Weights of a small CTC audio transcriber.
Model: 7.26M parameters, arch jasper, activation relu, widths [128, 160, 192].
Data: trained on Morse code for random letters and digits, with fading, noise and interfering tones, 26041 training examples, 49.6 epochs.
Rows from block 7, named by matrix and row number. Rows with one number belong to one channel. Each number is 128 + 24 x the weight over the matrix's rms, rounded and kept within 0 to 255. All counts start at 0. Numbers have three digits each.
# convs0: first width-9 conv (model.blocks.7.convs.0.weight, 160x160x9), inputs 72-77, a 9 kernel for each
# convs1: second width-9 conv (model.blocks.7.convs.1.weight, 160x160x9, transposed), outputs 72-77, a 9 kernel for each
convs0.36:120107068110135083122135120097113122154133127137164155158131108131100128120121127096149109122101130159151133101090091131129120115132118136155118111163137171165124
convs0.37:112105157099149163137122154123134159112126134119144116131138148163059159103137127115126134132119115111125097133142115149110117134132135115160140102133092151112115
convs0.38:124105108137101106154121076119136183088120152105137141110135107142135132096074123153130126162076101125088127071124138091053120116130163098132105135125079182147149
convs0.39:066110126088141160126155144102158136123106089098140177115150112104143137138109124093129082123098126166154083125097108113136134129122120121074124142135123100102142
convs0.40:132105128062113073215160062143112098163111172083182156164133087122112131119192101099163158062140110167135144120119142205167123062135162173143114097120167147093073
convs0.41:124150101128107117079141138131109173150130132144080158113179118143088122186122126120138114120126141134141115140124158185154147182122097111082125163168146148092168
convs0.42:095126101116091066126189130097097108151120134097086115153116159116114101134143071118111111151116113154132143117101113102131164165200078128111154116154133142172129
convs0.43:100113135083132120099176104146165094164121121138085087120111163134114164067110101152131138161171121099090147133113107178127075169119113132132152157149137163070095
convs0.44:158079109159125147128119139106147147154133137094136101104156133111152166124135128126125147156117138154095129115108104143167180168134106110146104115117103168124134
convs0.45:119185128115117142105168132135167135096090119126136136135174082195127098137085141152109121136148129102103150126183073149092102145155164115181109129125110115111133
convs0.46:166068126113114141116115126109105104119124143119101142091170139125161120102163128163118108101067081131127147148125146129133151112106142115130114096139130132153170
convs0.47:131125160107121119092108137163112165123078109138157079162114188124132111141136120128134112140132158133154120202141110092113130112130136124144094187135125137125133
convs0.48:085132103114116100133135103132144135110123170048069162102114089119136125099074156129195139151165129147072106092134142136135189115117097147138143129117147120114120
convs0.49:129130099126123129100138123122149184106162148135079112140111103128151109108100133129151119119135101128068114118123159137138090101122101108124119106115157128141146
convs0.50:111149116154131107120082148138125122113138166117162079103149121150102111143121163138092113098163125150080132108136144146056168117143069159128105165140152114125103
convs0.51:146054120154110138136155109169135122119118085109102135133117127136084204107111126123117126109131100139122129158149148153172149088109118139127124139103118131099137
convs0.52:143135139132164160110115094134074103098089139166094123092162092104073067121085133132145080142124137139125093110126116099120158148101122133123131075079078156093118
convs0.53:101158150093172134101116141103105126101097137127115139115114106133122115155174108143105150106107140124136135124100133118196144123171073140136128171103115130133109
convs0.54:148113140123129157114177103166144131109113095145135144137145110093141082144148088087131150159136119188102101155121134098116113140149124128159198131102119095151112
convs0.55:121115112135109084111112131115136093078166145173158139112120156160115119085108121133132118092114111159183111116148094098177151172102131101176127116122149131162122
convs0.56:131122114154130155120108134119179126118136108133131159153137130101125099121153118156135145120137108121128103155120103109109128099126108131122154144123141113091104
convs0.57:113125101111092122110193092123104127120101104124073161154115141108143144132091077132112138109133190145076095153135148108084121166108136102139132113155148166111110
convs0.58:098115149132116076144136074117085137077170174115152128103165118143113119155097096113156128166090142164065148138110147037142125117043128124111108162169133123120155
convs0.59:144160140136139116113132132119124113111184117125132124148123146117135127134147113131160135144140086099112151125118131093124120139122129116116137114105110124132126
convs0.60:124133095099101088103113141105111136118114131102115124113122158147131095141117118080161122073085161091165147149150163150173123183115082125146153113086103120127165
convs0.61:207128048121159119156128119155124152125133125123148117118144091103134143080151137133099120107131118138130134094125137140133097091099149113078106105127126123143149
convs0.62:143122124155133121133144126141142110136135115170151144137110141158137107118111151086118145139151086111095138141146150157152125106184143188119121106109119104122158
convs0.63:114129140130123130171125143138098114112113154138144123118106105141107142103077104122094158150114140126167150091152106094134133146132144103142126118150122111163156
convs0.64:127128144151118175066139133162162154159140111125102127138098074098136181137153101136159112119046180135191123130139083167166186141172136142136114125153130122142134
convs0.65:125089123086111130134146136156135106117125149119117117108114111117088143129151141101128118108126125130151168129126114108119135200138125117139165142123112110109125
convs0.66:105147156144114071131139119139127134125133126121124123126125160111149115144144090147135116107127119129140152123120126117141108151123163115125135109136112108128109
convs0.67:118122119119140126139117136137081130156118100115146117119122148134127137111089139114145144107122168182140150138128139133101119174122113151127123126114156154141137
convs0.68:134124120115114130164176100113103115105131134155157096122093096076127158145140112091135106107134144129146148123095136124114111146160120148093136163110129112123160
convs0.69:090120171157150174135171201194095085144092118157162125134114155122130140148146112131141114150100145094118109160130121136125144121161120141149130174124108085087095
convs0.70:133146110156126135118114120157198120091099088152168160127128107146115118112099126108088101122136164158164137125148125110106124113128104124093128103140127119136171
convs0.71:121125127126136135133127109124097114156163138158124140113147129128134121141163149114134128154122086181098154120132117129118113107112124163164143130141154138145120
convs0.72:156109114143105101104180116100151162118122144142100125103153138109130117118162124119155136101137112152118100132116124120159122133114092152107135152132093114150106
convs0.73:123094105127134135135145153118123099121121103102110155131142121110110111142154155114087124143156154142101135124109127146143122140112136186156165138145123091132093
convs0.74:126124102116140095182143141168113109110108117146144147111101113079092119092113144147142088147128131112115157115120136126121113093129165142131106140139112131103171
convs0.75:119126136117112102132131136145138150106143156112114102110122139105122144131121115110096129087102136121110117114129114127117124115120128128075105140120165132102109
convs0.76:101140119129140142141141127082101176166147112097046130132104136137129130098107112145155107120150117145114165088099109103092152131117104122107135116089099128115125
convs0.77:140141138146136101127094173155135177139126156131093125129114074149109171158112124129092140167145138134145139119117156138135135087157177115138107116150116131142128
convs0.78:159149158096128160098133133147143107114114142124139106158129088135112128146128128120124106101131122121107159179151125142124135112110121134144122133141117120117150
convs0.79:144097095140099108141160119105117129124151135129119142123168069133133104120104111159138144076090106144158150107118123132111135130143147180106108096096093175150137
convs0.80:132075082132078114108096078139117149126123132186140141127098131147105140152078179093185073101153112206204145089121061184122141133113146120147124132158136110108133
convs0.81:126128115137133103082153105135148179103077118155145147112078151105140192122150087096099131149125106116140120135124143106113138102122189136157122136141126141148103
convs0.82:082106056152157179127095100131114119105124128115135132119127090115110111112131114139125113108057132127122084120136132121126121137139168125145127157112151153132136
convs0.83:124127126112126125156131140121164124147153135095126111121127111100122137141129120125108109124107116103104147141128103155144158116114113138111137136111091124121120
convs0.84:155138110141139128151147109126091110136125154149130123112147118163109085179093148135121163129123112143143090152124115155118097183134087136139102146138091109147116
convs0.85:112126106159130149143190155136101139138129111130098098143094157140145157099161098146129142143134125092133168137115097140146118132137127103127151115098109119092164
convs0.86:141136128134088141086134111136106139151115141170112085139087133127084132119123124123128144130125088099089133125114115113133134110109030112077120101129125131105116
convs0.87:127151191127133132133137147132117088130158106146107100147121109132154114146111130130125090125138189112155095129126102129165138128131136150126117111158151123118111
convs0.88:127097143139115164167150138143139133113135114132141125101183113120125089157139131117091164096093142110139171115124102118124113111130126126072149137088140105146152
convs0.89:147101170171095141110148158163109125161152169142136124125108088144145141132125150131105137146113121086104148109134102125135131157136114103126114104118125109125119
convs0.90:105096127156109118148113115111052111154143137161109137123120099143122128191159202090118125135130107125093134119102140137117098115141177132122156129161183104106127
convs0.91:112137144116107143105124143176108124123121127142143133138146122133132163140169111136150110107105118106148157134124131065066174110159136167169182099106098103098117
convs0.92:106127144119125146081151107153117103122115127154127120121144086087087132152109157103118160105115095171121163134176122129152139079121060126116147144097117125123166
convs0.93:079145139143139143133107175114134098157112109103132115120132131169136128159126155132153124161135128159132136093105118157077119125155142132122125119132140142147140
convs0.94:116096120112142163162124122120111124140129108164143093147128128137110132117144117164155162126138105131113124142154123122091143117112168104140139133097132121166117
convs0.95:109098132127169140071165143121134148148107094132100125132152108110094112178074158137083112104135143142112110140117130119113100115129147146118146132140084114122138
convs0.96:105167125165133153139089135135149104135171135126123149104137130136158171107114078136106087113138113178155121151110132105131157136113109132148094129137131144153151
convs0.97:090104118134133117115130149109137135132076115115166132105146124128122141124136130136111114085123178129197145115172131108153109116151161121149110116110139149144168
convs0.98:122138111088132092174129128165131155155128152112126147142101105140177090146086134126141108131140142131089149160135164112098101108120139122154133118138135114123169
convs0.99:108118101128095113089149084131160120152119128120141098133120158154147110143197151140097071182127159125161105119149134127162133123175119110079090151148152182132142
convs0.100:104111108147118105111170127145198111121127111160153140124138120151156137167082149128124110113120112150144126150118121144123141126131138145147126122120101101093167
convs0.101:129133152132143098111132142152140160146153154117134112156162090103108157125148150131133161106135119115115131115138091107169114111142192118168135132143104142097150
convs0.102:105114074119142169143134147146191170159158123092103137122123089120152111124113099147103113160088120155144129092137149097132044145194110130132133118102125095126131
convs0.103:117146108121139145107141117181083101136125111130155152103131123145117123076155170101151136124154113107101192132132121161089150137135127134138139150169129108088135
convs0.104:114120183133117131092082135125118106131132158129150160149098088089108125160104142105115114137122157094113151121129153091119143137105113146098156085112136174113115
convs0.105:129103125126138159137103149085107090130117162112147126142141157156086119125144116097127125103138125152146103121128097153161088115143112145135146135091135106113125
convs0.106:114130104129125115139134113141170120140126119193140126204166188106140085093093107158139138129197152119092095147131146138129126120122113115141118112160119125112127
convs0.107:147113112124137115122150127111103142118141081118146111127143132120166133126100115121111119123117113103125120089104102138140120110130115119130133143137127105153185
convs0.108:124109133127136127108140124153140159168149102166105119109134101130164172140146110147156125131154082098149120136114104120125129114133147107140143114123159088178130
convs0.109:108103108132142142125139132140078024179139122168142121153130117130114140124153166143077104129170145140124108149117113186136139152144158096123154116154134152130092
convs0.110:123156096122108119155127113147142126107121113109125125092147182140170112126135119139131117116109120094134140105149153147144099131129109174105126157110084108125135
convs0.111:133116136107129133141181147125123135168126109141121139098119099148142090210154127123121141167095095141124159107141186143150130143126175095145124124140115111126160
convs0.112:122107136135141157130107147115124123109130135073117098114118107132148153133147149141132106103113100135117161114113125128128133094114121161144137129148099127136105
convs0.113:091132150078139162102106131088119150148139112132139131122096090115143153173121118103088097153176124118129088056098146139198148116136117111114084136139149140137098
convs0.114:108127127137129141130157136146142145115145180097127108132204117125107116141153098138092125083085109139129102114109169117142102150072134134127118100076186126131136
convs0.115:132162125143112139158143175144121124109124102127135131145090120170103110123094136079153141163127127137105129098142110137121116137146125145147089108085119102108149
convs0.116:110157133108130117159153100215153103126102131129153142115110107154143128084057083102095130140148128150111102102162158146149157119096105139130132142084129150130128
convs0.117:129124118183176153104175132150109102154111148115113147140133129087078147109091145127129123114123166140148128177123110142105103144115137125109143120096141106141169
convs0.118:117111121046134077166111150153107185112062127112111149100126099128135122121096136103152098135165105130130173121131109133075115132125174144097145154119147158138152
convs0.119:138141117122113118133127131151152109080094149127211189110136123129109081128139136142137200165141111086096101101152138120128118124142141097088142125149107108137126
convs0.120:151104135114128143116134114170104059200147128136119124099102096150125130208085094154216147143131145117123114146100128181119093174092113133156158173115131119118126
convs0.121:138119135092085111096107109124112118117141137123138140116123115128148133101131149112105156147138127104099174117128125079117171111118123133137129139160150110067127
convs0.122:101088148162137133139118143151141110127118128117105123140131102154145098124117138142119136140107106150122122126119119125127116116145157106121124130118135117122121
convs0.123:126082129146149128146135098154113103121137161149109141086135106134175126100144108081128121127134142175120051130138130132122115117115122134124125119097133126119158
convs0.124:134128113076145159183153114156141135119102139175157160119130121175187146182149066135133147135141121160116118123078138135153175166130103157127135146119159130132133
convs0.125:146135124108115110151108139095100152137148127120128137133144167120139123115127108110139096129097151111087099128143113111103137118104120136177134153104174124098126
convs0.126:119124140107112088109134162097063103094146162151115140106129121089119121110118118142140076116090145111102148125150122102153102056108126140157091079111140182152134
convs0.127:113155127095128072154117109121148135099093114124120144163167131101106085064133103162164127097084126181117143134105166108046096066134137102126097075099196140135148
convs0.128:127132127137165094115128097180136128127130107155080128119108048066128118122077128151141142113129133102155114080086115141177066152121098137146121161074108156189131
convs0.129:124131118108149141097131135126171163098119109130163132138117086110111139132115113152127125117141133136128123136130131132137128099131101123124111131156107153136141
convs0.130:128111123131093131115116118111122096150148116151118120119091151139114127113113093141109099103125153161132133113107119120109114111162098123103163116133138094148123
convs0.131:095094140123137169103112113169170098133163119082120121135153110109123097136125149139098098128177183129130092127113103114108172165126116133104122107129123113098116
convs0.132:131106100128121131148143127145126169143139097108121110123124137125130134128107122149104130151111120110100110118115138135075113114116113131140105117149144097136120
convs0.133:146152095068097185116189123144171099152091125126114124074119153108149167096096144110156164111144104143149137113104155111135136137091106101134137104169115127114142
convs0.134:145129155137109146115075137144142102131205156097152136156091138126142159125124107116089133103120146101111111113130116124133102141113158120125112108094159125142144
convs0.135:162145163099050088154097113121151176144099079112120133155067175120137093170117157160125146104110064145133101112103130157192112049121111081149102150134133136101103
convs0.136:168106149142113109141113062130150099116116106121162128136118106114112116108069098141122097158136093114135093109146129135108124114140098120103087170161143175145124
convs0.137:153149147102143132128097118117123101127144101149172124159148149122086157112125126125116130124122114139107127121140098104118129159169120142101114123102120090139160
convs0.138:121114082123149199120130122153133122167128122094103171157135176139136122102163104130093154178170144114097139124122144104170088081168122145093109132126127122147143
convs0.139:091075090106144083083109102138142137111142191111109120126125174160082143151141123180141135117067126137155101068127104061168137069190126069163114136147165146097113
convs0.140:110139154109141115141131116146098099119140145107149121135146155113140121076126127136166126173111143118125134119138113106127127105157132099121109140103129104127147
convs0.141:109111092116103136155115146094145167078107124119174166122129136168150116100111156151086111139135130103115107136126124121143174101103100210158159125111116131098106
convs0.142:114145133135123125143118131117176077112112133118112091086120136116133138127168094127119084136169150122126158129153120097110127096111110121116093139167116082139136
convs0.143:133162133155114125129069132148102104103148128098186199138115119164073097174162151148175166110114127123087153097136101118115104144126128147134165094155140086143065
convs0.144:174153113131096127124121134119112145122113140097102143112149143116142106150146119125165112131133142136116146138147131111128124118117117132086120136128131180108135
convs0.145:112116131137087117105116112088131123123156143079106146155126126096148144119155144159128108117083118139110116138120081100091116150121113114126088128156152138102111
convs0.146:134083144133205082152147127111116075155126134138151155149174017189115133153106136121149172123164149120141103106123123117119117119141124110142067122105155171145122
convs0.147:106125149105118088115196141129179163114118140113132129116139135132115151118132137137124157106100114151140113147086098120115116147176099105143126121121085137145128
convs1.36:131154105082153142096182130134110127137126125124128137112129146146132140059133148127143112122116138124142132098163156118158098124110124148054112110077111127087075
convs1.37:132105100071123086141118125118121152137137142108088146126111132138155132141139113171119143146131134140160119154155103136143100131112128157154167137150157125166124
convs1.38:131134102081114090144165122095134136090113091120146137127120132114110110130147128126137110122148113123108158143133107132074139105142172100110124133162140140086125
convs1.39:119153116116132126141131101113115125120121127136128106122160135113138135113119150121066150145130145145088129107183154095122115096118169116168117129145118136162125
convs1.40:123098141150130154124121104160106131107140106143153094113162115144093145116132110126137166085119105142130129133095128124142132135153133145147140133152125129151137
convs1.41:146142109103106099129115156118144133128133109158103137121129126104133100135134143119151127124088098137142149104119163127148123123106128132136107123123132167135141
convs1.42:093133169162138155129099081123133115164130163147111117125115143114122107157111141113158155129102120132142125106124143112128148144138109150176134121137098098119153
convs1.43:124104092106106175167163188110173109150128089167115141123129129131141153127106137114143110104129128126158122124111127118134152125120140149138106118120156128125066
convs1.44:133175139099109105092115138100153123132139136086165128134125141128136119114151131118101126161128150121144154111137131180150131247150077127124149148139139179152179
convs1.45:112147119149140112132083117101168155092137121130148120109146106132150107143137128134146128108146136118132133109113174117118156103133139162136143130129164133140115
convs1.46:096137109126140144135111108150118122110137136130183123136103111125132134134148128155114096110123131154174152137136131135126131122102134122121104114142129118141152
convs1.47:118106123139159141096143098148135133116139163139128114128130112155099134092131146159120123103151133115162112105134139146137140117136106112109126123151164154130138
convs1.48:106125121105173151170126075145153100155136084153142115126132153110141091143134132100175123146150077142179161110134113130144125113136113122142150154147120107121125
convs1.49:128120144139140147125117108142127152136087136127092127136128141114120127155127113125154125141149128120120165116142132104125123127142110119121140162179174108085085
convs1.50:141145118118113066124129106122148126122121139134142137134122127112136128132128129138155126130111116116142131149110137154118154105119117154128143147156165127143123
convs1.51:163162129113108122154093189138149112158119093146155097147131141119117111144143141104110122125138123093098143130152122186149094182117133114121195168172186147115128
convs1.52:130131118127094125148120111142127120139120116121165142135145137118119112160131124130139122109117127146131097111127155116157144085133129147125108156161145149132145
convs1.53:117097139144098105137104142132122141117110146118131133128115121144127142141116123128140150130124147117118108102130145113143138105155107157144140140137141136131149
convs1.54:120119100142142116126114104116165142156119128126116127123120126147116132131135132108146143117127114157114121115113125090177137102128119139153122102143112168142121
convs1.55:129101117119137117134130135121134118127096150115152133143136118126116126128111132138107099138114125150163118099106158138140136105121096140108109113106146105127120
convs1.56:178157131101146160077121101138141135146159115045115158138135122146129139138118139119108099128112147147184126148150138134120121127113124103148166156187189115096091
convs1.57:150121108120136142132132125140134127131121126137123126135129122133134154128139111105118131145135117138107133086107120169160139138103118105119131135164145194137151
convs1.58:136130119132127106122140139168126149165126136117103139124111120156146126144083122129120166122136144117131118075118209084147136088112137156095127150140150129121100
convs1.59:125163113105101128139168118101134151084138127138123107117101153128135156120134157134149106100151148097140102145191107135170132149113089140086112140123181170179155
convs1.60:160157110121097064114136176134090119121136125139113095135110123142136121175089128096132131131112134162078108170081128142142155122129119137098105135103149127129148
convs1.61:156139184126114114073165150134116123086119129089136140146128143127109156136111140126115139147110143112128142100133138097149173117149107100151157143134103110135137
convs1.62:134102099152129114101137174153148114128122117127132146108135112128140128142108113109128128131142125172116114129163120136147115094136100118104141178122126107090114
convs1.63:116143181105132122102124160115110150144143148096109113129143110155130123136128128118161102120078131140125099127145126161142139132110116115123110103143170146137101
convs1.64:135140135136121132096143123117131127129123121133108143145105148119118110131127148163143078114124109164138112147168111148122107112130148146132135127134125104123123
convs1.65:107118114148149098092141103129134121129122123143161158126134084155132128129133118123123151174150112143124126137140105073115166092101122118148178130117093074119143
convs1.66:139139129086116081091110027138121142145144124154134114140138103147161113147136093146121123123138130133135128170071255194094089120113179123121120126145160122147143
convs1.67:118114134125112126121095159133140124094118103127164142107119120130124147121145135117119105176093129161112146150120118120140102136150098110106160082074113162137137
convs1.68:149127121156147092121107157165119137137120120157134144139098138136104145136110121140159168080104146130107128137124165095116113112125146125127085089114109134141166
convs1.69:107093071103094182000148210152164111153134113121154140149111113139118132127137139143142119093141151140124144115167122128143106115108119120143126136142142152180140
convs1.70:095135128147131047162111117103096124134144155132145116163107122115154120126130114137152127117133134152073124153115152141132132143144118089135116109126134143129154
convs1.71:156131102091101134127146130112167161101145125124140134117133110127132128119149112103166132134125116108136128110132163108144121125112117076097127166215113123124111
convs1.72:145093107140163142129096097134114111149122133158103095140110120122136137146114112124150150126099144128123135129111119145160129125171088122121123138134127133142147
convs1.73:044151151144123144113165105121120140127143131144139139117154135097126142126120107118153134109139109104138122127150126107107100111134139189090066107129176142124106
convs1.74:109089063108145192165163136108134116146116105163106153101134125108133150145098123093123095127121153143129117120125142123142104127118118118085132134109079121139116
convs1.75:171122085126121119141135106168094138134107137186106119132118135144128125130123111141129163105116107139120108150140136133138143112132124162207068095128162157149079
convs1.76:141125077094157131085191137137117125148145130134123128142147156104130128156083124161166103084114116154140129130121126129129142121127089162179150147156088093150149
convs1.77:154132108115137116169077115118142149064111077142134137119145119101121115159144133111096151120126137127126120126138137142112147102144156101133170126165175116108101
convs1.78:122181116113085120088075254154121150142098121096103160120141122133140127164136105094096124149128134131143126121134119153130132093145115098119164128143130113149126
convs1.79:106125107119141097089169168154154160104128126128145144118119130102129111134149111136081121165137131115153152125100133102135156139127152104099100150185149099125097
convs1.80:117148152114101075117134152091104139110122177130099115125139132134129119128122144142129105125160124126103087141130143144150106139118125138161120121160124112141118
convs1.81:129123114115117101122135113116143154124128105132121143099121151118126129135118127117114122145117154143163146141129115136119134116104146142134116129111106143089098
convs1.82:109141091102173155171145120133155091139148139144115125117127107140126135123136142141120138153135105116102138137149113145127105136106144139125150104117149140138089
convs1.83:089109057138146128147162135114145109109159087120160090126114137103159133122140104149122111107124126111133129140158122129150139121131132126119150151109143139138162
convs1.84:114118089137126111141140108134118129136108104136116140139117127133117126142123158122127105118135133150154122148151094202117112137114113140148143138156148143150138
convs1.85:109105100113110093040130170139127092127127113136157135150130147155111115118138150112111132123131142153144132122103147094126124129120183144146144131145156137131155
convs1.86:117129084146149111144122097130128146124113160110120143130135124156122131147109113153122133110084143134143124154129132108146172112132109152163156154119119096128152
convs1.87:149107140127140159066066126125114156148132134122129131138125142147110128116115124117134150127153137112149136105151153107109114167129124148128118147112127158117122
convs1.88:170111092128100093180120143140138164159122134126115131142129111134148126126122099147098137111119133157152100179088143162108114133102094123122135114142162126089150
convs1.89:149156105092126100144138153122103135139104142145077136136109103170110155139091138107127115144144093126134125120123188087132138167131119132137107110143150120144106
convs1.90:121135102132126082106130136106144083120113109149148123109164124100117125131143142123115121113166139139129151154174058145128099165143125141111163150134150150121123
convs1.91:149144112136143132120129124117121120118121128112155120103132137131130115126126134150073096148164162083098159115109130125153149113148116111142166127136135146119114
convs1.92:149094104146096169195116110122121125118152135114131112125126114122140149130141111121126133175132085122097115155150123083162163108098123120133097110097120095145153
convs1.93:107107126097117154134119145132124153097135137136140126126126129120149143136105130144146110134107137111142138115183120132095111150145107143161197138132111124134153
convs1.94:148125096098153102156193107126158110100115087130143138142145129143121142125129126152105111145136111144158109143129129098138114137149121180179077071108108106136123
convs1.95:113107083108159105157192136120176064133136099139134131119165138113133118143114127130143123106154129120118134130085178102119144152101131171142150132132148147148133
convs1.96:119138117129124115134160142127164096134131143132153116151144116108102129145122117143135171159156144085104116098147121139119126120128120175126124106094092109117103
convs1.97:106142126127119139128129164131116094170132100113143165154129116147135148123103118121137124116148166142095095099169155099148115127130120178120120124113134119139144
convs1.98:093150124136139103121092126148125130115102115124135129136118141133129131093114118140097102114150126122153143129128115129105111159122152136115121126135131147149148
convs1.99:133133135134096129150099137123117130128117149132106132137120113134117123150152119152143145112101165126139162149114126135150126141109122142123143128092115082093090
convs1.100:110116156157121115109168135122132129110129109146145118123139152112112131120148121117116131120126150111140132145125086159106107125133141114119152173155125133127119
convs1.101:120147105062142073153181165137132098120111065169145139112146109113125114125146102133132131107147137142159119110094127161098138096116140146099108159144142121106112
convs1.102:153080112125101162117152168122125119090140125084147127136114097114119139134134136136131128127132150117131132150117077123140147105127138113159168134107144123143189
convs1.103:127168136157088106187141145149110138096128118151136123125127155120120132123117134119144166136147119110092117142135146109126112138124145140132121100126112101150104
convs1.104:123170119124146142108124129113090137144122084133144146140116139124121137104109150111163106091125116158136123129153100097124130105183105110135141126111096144116142
convs1.105:126057063095145148198201147145153108163118101136118147093147146128122135151117143103114113151145127132131123138129141116124145121130120132167122108159137138135129
convs1.106:127135112110118131111133163134154125123107123098149112138106107144122150137109128137157139068124097135185151130111091182134114117137101181166134079161064080127091
convs1.107:145120108085096099145116136148124130146122140100156111107113093131114134086149104139114127133097112114161143122117087127121129133122095094101066120142144094133129
convs1.108:113094137108107093122163160162073125150120148139096125123150076167082145111123116145154118104114129121125120115103160082154146130143100139140108115143118148141158
convs1.109:101129150125129114110134118144133137126125127093145157123132123137108143114107157148102101110118131147113121137113143127130141096123129119164131152149143163130114
convs1.110:108152128081136151166126160143126132103116139129142149129123157117111152121122129091132126131101085134165122109122132132104172121127122099145159161132103140144144
convs1.111:063069097110145214161131174143147168128137136128132150125114117133083150119092160065112145107152129150156169118113127093159121076121104095110147186167125111103086
convs1.112:120127096073098165167253207135120118138123158133153151110105160114131123131111123116130137148137112160131123111112111154134107137130141157105095144143132116098050
convs1.113:111120129117136123144175118109143127120126091138159111117138151138127112114122124135131108131108116129128123139140090163145111128181111103115140150122159157116132
convs1.114:141105123119096138164147133130100163128158142085138130110141104137117148111147118101125155121126136138115138108144163114112117116133117108125155149165157110099128
convs1.115:115142155128130090091119189125137084156134134112115145115137130126132123143125130143105130116133149143102126131134112154139143136142110114146139128119124101115144
convs1.116:148144107129134111139134141134124108121110126171128116131156099134119126138114132123188142111123111117160116138112119118150138134160112149131170145107109125088165
convs1.117:127094117129085157189102109135107144164137150118120137148091156131089135117134137123150150164099116160126131133196109106139140103129131136149155153148101108087130
convs1.118:084167162191136107079104144123116145114154118139148111127126126122125144121117130148159130132106101124121136106144127115144149100156118141115116140111099109131152
convs1.119:129125068105125127218121101126111132104111120147151128117117130136166120136130091134149121136129087154155145138106100120130126120129133067145236170106053004104178
convs1.120:124115122097121132116143155144134095111078107157126142123108100127113155127128123103159132113126114116133154133128142127120136124124151116125124163144131117122115
convs1.121:138142107133067095136112145103134131124110127099112140103123138148149163105103140093178095109149097148100130123152130120153147146129119131071125121116124121131142
convs1.122:133106082112125164141096126131159145129127103103138111107135146128100104116153124132121133128143148097108126143109160137119144103133121128136080138163166139100114
convs1.123:139094107118136137127154098094122097145121134109096153129124120116106165126140134139118093101122110139147141139155135113111124118146145085156187121151121135141118
convs1.124:093082080015180214184205096177088114136121139123118141109135110149111143106122122114119134154120161145112132139120089124132109142105117114137182137121123113104151
convs1.125:154101080111156157071162083107123133146131150093132152114117106152142144098134135112089174136155126120112109088113121145171135157141118082098149166178175160120099
convs1.126:123126091127142143114107136106092121144096113105126135155143093140118137135131165110130104145126120171144138134125121115141128135130134021155175125149065158173159
convs1.127:119127183115164089138134093164105122147172114126146105132110119143138132139147121091164163136139133120086160084140141155161125100125110121130142149161134163142103
convs1.128:127103136146151113143077123128136127161129131130131123118141097173085129121134135102122133136155114142127138128153121123118133103117143129130111105148138142099128
convs1.129:124104145121087157108156102058095114096133121121081120128149092131133144153122145125140097122123139146111107118146130113144163169130121147096153112075101094111180
convs1.130:116129136124148132106114106138128124119104115138156112143109143124134129149111113163146083083090144153142139143122119141132090133144123147156079116126120133119129
convs1.131:131126106144133125108115103121158145069107099136122110124118135120112104147114128112165089118166119108147144132112118131101146105153138179128084114137171154152130
convs1.132:102135117108162121140129113126114123114142081164118127122142139108122097149140130123137122147102133128131111141086123134121130113125140103099112189173168131105124
convs1.133:169132084101104135153136124153103111110129134132125134142110123134131144122128128083150137101122133129124135117119147091166142107135120068144133172164121140124110
convs1.134:128136131093126108107107161149152133095110101123150108123123139104114112145139140138145080135134159118164159104129160093136143129141121115112143166138151153133150
convs1.135:125134145141134106123123050117169086126134130157164110146114132118127120153150136114127111154107107112128140172099121223086127071146154171145135148134164130125165
convs1.136:172130117112108126062123183144113135108114156125120127129121125128129131129145127139120112117145159126132129117159101124139119147130130106088142145132128100099120
convs1.137:145118101164080089095089124133127131110138156127137135121128125143140150127127124109158137126147103116104125146132115152122168107137159187101084115125162161162119
convs1.138:108139112120119165124118128115123123158133124149116109119120132130114110142126129154128127100148114106178107137114124141142112136115139122122154108076119054094149
convs1.139:123131147134101103105125137147162099114129118110128114147110142118127133127127119137123118126106119080137118149144118141115125101152145138089122150165147138116095
convs1.140:099124125127132118148129124160112132118116130150124127121137136139129136110102127154116133139170127139061137162093151137126121096166076091126135135146140107142150
convs1.141:123106142089150140123121144158097079171089111155111087123134083158089124148111116113111140110132163114136168132129094129128132097124133152072146106088087161140126
convs1.142:139133141122138131107135112139153126106095143103150139126139137113112145121135137104110128160130157135122125163113117138113114107154149129109103154150168139110133
convs1.143:130146117108125077140128161133119110114139170148129124125153113146120140111109143126169144156102067100140154126124152141111124140140106141145132145118093129092120
convs1.144:150134130121123087113088159141127134125130101100165147149116134135106140121120151117101113123122148112110147127189114111209111148108127119130139147178141169131133
convs1.145:139120070090122182107107108125148152155157065119130131112115145132124107134111140146110096089129194108158149113140113107118101145114119130137154121142098144092070
convs1.146:117122072118114078145055117142130146132142127135110124125157125155131144161123106131147148124136125147129130113106206134088149126140111126120176148147123126150087
convs1.147:112099131119131160140117126127154125117147130143084107126142112157118115151105131174133108084092142114137157137138192090128129122102120169124107115138129134139111